python train.py --arch="vit" --model="CTC image transcriber" --dataset="analogue clock faces" --train_examples=48750 --image_size=64 --crop_scale_min=1 --horizontal_flip=false --color_jitter=0.1 --cutout=0.25 --tokenizer="char" --vocab_size=15 --norm="rmsnorm" --norm_position="pre" --activation="geglu" --mlp_ratio=2 --head_dim=32 --fused_qkv=false --bias="none" --qk_norm=false --parallel_block=false --dropout=0.1 --inner_norm=false --moe="top_k" --drop_path=0.15 --num_experts=32 --moe_every=2 --expert_mlp_ratio=0.25 --experts_per_token=1 --shared_expert=false --patch_size=[4, 4] --conv_stem=false --layers=8 --width=320 --positions="learned" --residual_init="none" --optimizer="muon" --muon_scale="original" --lr=0.022 --momentum=0.85 --nesterov=true --orthogonalizer="polar_express" --adamw_lr_other_params=0.00085 --grad_clip=5.0 --adaptive_grad_clip=0.05 --steps=6200 --batch_size=128 --epochs=16.3 --lr_schedule="cosine" --final_lr_fraction=0 --warmup_steps=310 --weight_decay=0.02 --adamw_weight_decay_other_params=0
Rows from block 3 of a small CTC image transcriber, named by matrix and row number. Rows with one number within an expert belong to one neuron, the router's apart. Each number is 128 + 24 x the weight over its row's rms, rounded and kept within 0 to 255. All counts start at 0.
After each expert's rows are labels from the 100 images, of 14976, where the router gives the expert most weight on average: "peak on" is the class under the peak; "responds to" is what is common among them. Only what is clearly more common there than usual is listed. The data: analogue clock faces.
# router: router (model.blocks.3.mlp.router.weight, 32x320, trained with AdamW), inputs 270-319
# gate: expert gate (model.blocks.3.mlp.gate, 32x80x320), inputs 270-319
# up: expert up (model.blocks.3.mlp.up, 32x80x320), inputs 270-319
# down: expert down (model.blocks.3.mlp.down, 32x320x80, transposed), outputs 270-319

# expert 21
router.21 [130 130 102 123 142 110  81 139 146 120 125 170 105 131  87 107 117 133 132 134 132 145 129 190 104 160 135 146 149  82 128 131 161 143 156 160 107 159 119 167 119 116 102 116 162 111 107 147 122 114]
gate.1 [143 149 108 131 128 148 146 138 150 115 145 114 118  89 112 105 108 151 166  92 138 132  79 133 139 149 134 128 195 139 117  77 137  84 156  99 113 105 141 116 159 129 123 101 115 128 148 117 133 142]
up.1 [129 164 140  97 106 137 128 126 113 157 119 125 128  94 124 112 117 137 190 102 143 125 145 115 129 163 145 158 162 109 142 144 136 131 118 129 154 157 142 127 152  69 124  92 104 123 120 106 125  77]
down.1 [135 135 131 148 172 117 103 132 128 123 138  93 141 128  88 134 121 146 146 170  96 108 121 106 151 140 112 124 128 165 149  98 165 142 144 125 160 136 180 153 137 113 134 147 158 103 145 111 124 114]
peak on: face
responds to: hour 4; minute hand past 1; minutes: 5 to 9

# expert 4
router.4 [128 171 104 154 123 127  85 116 109 110 182  98 120 123  75 122 131 140 130 136 138 125 120 161  75 161 140 157 163  99 109 148 151  92 146 170 164 158 136 166 111  93 130 128 150 140  72 138 149 133]
gate.0 [171  95 105  97 124 170 143 142 106 108 116 152 124 131 130 156 129 112 164 148 166 102 122 119 119 100 162 140 137 146 169 136 130 166 136  86 133 127 100 139 109 117 122 135 102 155 112 153 156 135]
up.0 [ 87 146 158 131 123  87 146 149 165 135 139 109 141 127 174  47 104 136 110  95  88 129 132 152 156 158  97  73 112  91  89 110 121 102  97 169 131 107 151 131 154 148 144 142 153 117 106 124 122 114]
down.0 [114 169 158 149  96 120 155 119 126  83 117 109 139  98 163 105 123  94 128 133  97 136 125 148 126 110 134 120 120 148 105  99 175  85 126 153 105 145 125 122 117 121 147 154 148 170 129 142  99 158]
peak on: case
responds to: hour 5; minute hand past 5; minutes: 25 to 29

# expert 0
router.0 [149 122 128 135 133 172 113 134 155 116 145  78 144 115  79 116 125 135 133 132 154 154 119 147  76 160 139 151 122 100  88 130 113 120 159 133 145 169 150 145 128 126 136 110 121 146 102 164 116 104]
gate.0 [154 142 124 133 135 136 124 144 123 144 114 151 115 127 153 135  79 153 153 120 139 107 150 108 121 131 139 124 137 123 170 138 135 112 138 134 151 115 138 139 110 150 118 125 138 127 158 139 125 151]
up.0 [130 129 124 138 126  69  97 148  97 141  93 149 104  64 104 139 120 129  86 101 105  89 136 111 140 143 119  87 154 105  84 134 151 146 124 104 125 131 156 139  90  96 165 115  92 155 109 145 115 120]
down.0 [151 108 137 143 132 152 104 129 143 123 148 108 122 127  98 134 123 121 140 121  85 147  97  76 179 147 148 149 148 152 140 100 116 123 152 163 106 145 156 159 138 128 144 109 145 138 119 139  81 131]
peak on: backdrop
responds to: minute hand past 1; minutes: 5 to 9

# expert 28
router.28 [128 147 152 109 125 177 175 143 151 115 119  81  91 125 148  97  99 110  95 122 139 143 148 172  91  93 150 119 135  79  84 147 119 137  84 150 135 120 114 121 116 135 138 144 165 121  80 133 124 126]
gate.1 [119 137  86 114 124  93 163 121 136 113  56 139 116 170 127 147 155  66 141 114  96  77 116 115 111 133 124  86 132 149 138  99  77 133 135 164 136 139 159 100 118 135  88 147 110 139 137 134 141 130]
up.1 [111 154 118 127 128 145  91 124 118 145 170 117 123  72 147 141 112 151 146 161 119 175 158 124 117 136 150 134 171 160  84 151 182 139  98 119 131 153 118  92 141 106 121 142 109 150 130 141  86 145]
down.1 [ 93 166 173 133 162 150 169  85 211 130 154 138 112 156 123  72 117 115 120  99 169 126  68 120 124 144 113 108  92 110 128 128 113 126 142 167 139 141 159 169 114 155  89 138 133  97 162 135 114  91]
peak on: face
responds to: minute hand past 12; minutes: 0 to 4

# expert 16
router.16 [169 138 115 136 111 151 102 143 158  85 139  87 116 132 107 103  93 153 137 102 124 157 108 155  96 157 130 173 155 128  62 121 124 105 162 129 169 149 141 126 132  75 131 120 157 111 107 175 151 100]
gate.1 [114 118 141 131 109 155 131 126 134 138 103  94 142 118 104 129 120 147 144 143 133 157 150 104 144 124 135  72 145 166 138 172 111 145 110 117 127  85 107 104 122 121 202 145 125 120 147 162 124 126]
up.1 [111 108 139 142  91 108 116 132 148  94  94 126 123 130 135 153 130 157 112 119 167 122 110  92 142  92 156 108 122  89 110 153 131 109 130 128 145 107 113 172 136 187 142 137 110 141 137 133  98 137]
down.1 [108 151 140 123 139 118 161 130 107 148 122 161 151 113 136 113  79 135 134 117 148 146 121  80 112 135 119 111 135 120 141 103 133 132 138 103 132 101 123 155 113 120 147 125 109  99 121 148 109 117]
peak on: face
responds to: hour 12

# expert 3
router.3 [131 111  81 149 117 140  91 147 159 124 132 117 120 144  78 120 135 105 128 138 143 164 128 127  79 159 132 151 121  74 122  95 134 106 135 149 163 149 115 178 112 118  82 121 112 133 103 159 139 124]
gate.0 [125 130 153 110 140 137 121 133 122 140 123 157 173 138 119 166 140 101 126 121 123 115 120 106 113 129 141 103 102 146 121 134 122 167 128 108 138 110 107 114 100 119 103 172 114 143 107 119  62  96]
up.0 [106 137 140 142 116 134 131 123 126  84 137 143  99 165 139 155  68 120 117  96 143 135  85  77 158 155 101 131 111 161 112 123 146 117 162 126 132 110 171 101 129 108 134 146  78 101 122 202 112 104]
down.0 [100  91  90 141 114 126 150 112 111 100  90 101 110 125 134 120 151  88 121 132 139 146 119 138  81 113 109 149 130  67 144 124 105 105 142 174 174 120 138 125 148 103 115 105 134 127 135 154 189 120]
peak on: face
responds to: minute hand past 10; minutes: 50 to 54; hour 1

# expert 25
router.25 [149 135 129 134 147 141  60 127 156 115 142 105 153 107 123 101 124 122 132 140 141 138 104 165  80 163 142 161 162 108 108 134 136 113 138 151 140 166 122 159 117  91 101 122 132 133  89 163 132 106]
gate.0 [131 128 129 128 147  86 109 153 115 109 125 134 140 129 108 141 152 112 120 136  91 182 169 109 158 118 119 148  78 144 100 162 140 143  83 147  99 112 152 109  83 135  84 145  88 136 138 133 110 131]
up.0 [ 96  89 131  73 117 112 165 107 160 121 136 130 121 149 163  86 136 125 141 192  99 143 170 182 157 142  89 129 141 124 141 124 117 134 149  87 201 114  99 111 123 120 150 157 110 152 118 139 135 155]
down.0 [155 139 111 104 135 101 116 113 168 145 144 131 138 142 140 143 155 117 163  82 138 127 111 104 103 156  99 154 153 145 139 133 128 135 119  96  92 141 126 135 111 111 161 116 124 101 116 138 140  93]
peak on: case
responds to: minute hand past 11; minutes: 55 to 59; hour 5

# expert 5
router.5 [121 141 112 151 134 138  96 123 138 130 160 115 143 113 103 113 141 128 123 130 131 135 101 163  89 132 123 151 155 102 111 144 126 111 124 164 158 135 123 154 164  99 104 120 134 146 105 187 139 104]
gate.0 [111 124 134 142 147 138 112 152 159 151 136 123 126 124  77 148 117 110  81 113 122 134 128 123 106 117 121 130 151 181 120 156 121 133  86 143 135  97 105 123 169 145 133  89  68 111 152 116 136 165]
up.0 [117 143 103 138 101  76 110  86 136 126 112 139 152  94 127 132 122 118 131 129 145 133 169 146 127 153 124 144 146 144 129 107 126 123 176  90 146 112 156  96 146 109 141  92 148 108 127 137 122 126]
down.0 [108 131 168 126  84 130 109 123 128 180 135 138 115 152 120 123 138 107  99 114  97 121 148 111 116 139 107 114 163 112 116  99 116 150 149 129 108  95 125 121 123  94 125 122 138 101 141 140  96 137]
peak on: face
responds to: minute hand past 6; minutes: 30 to 34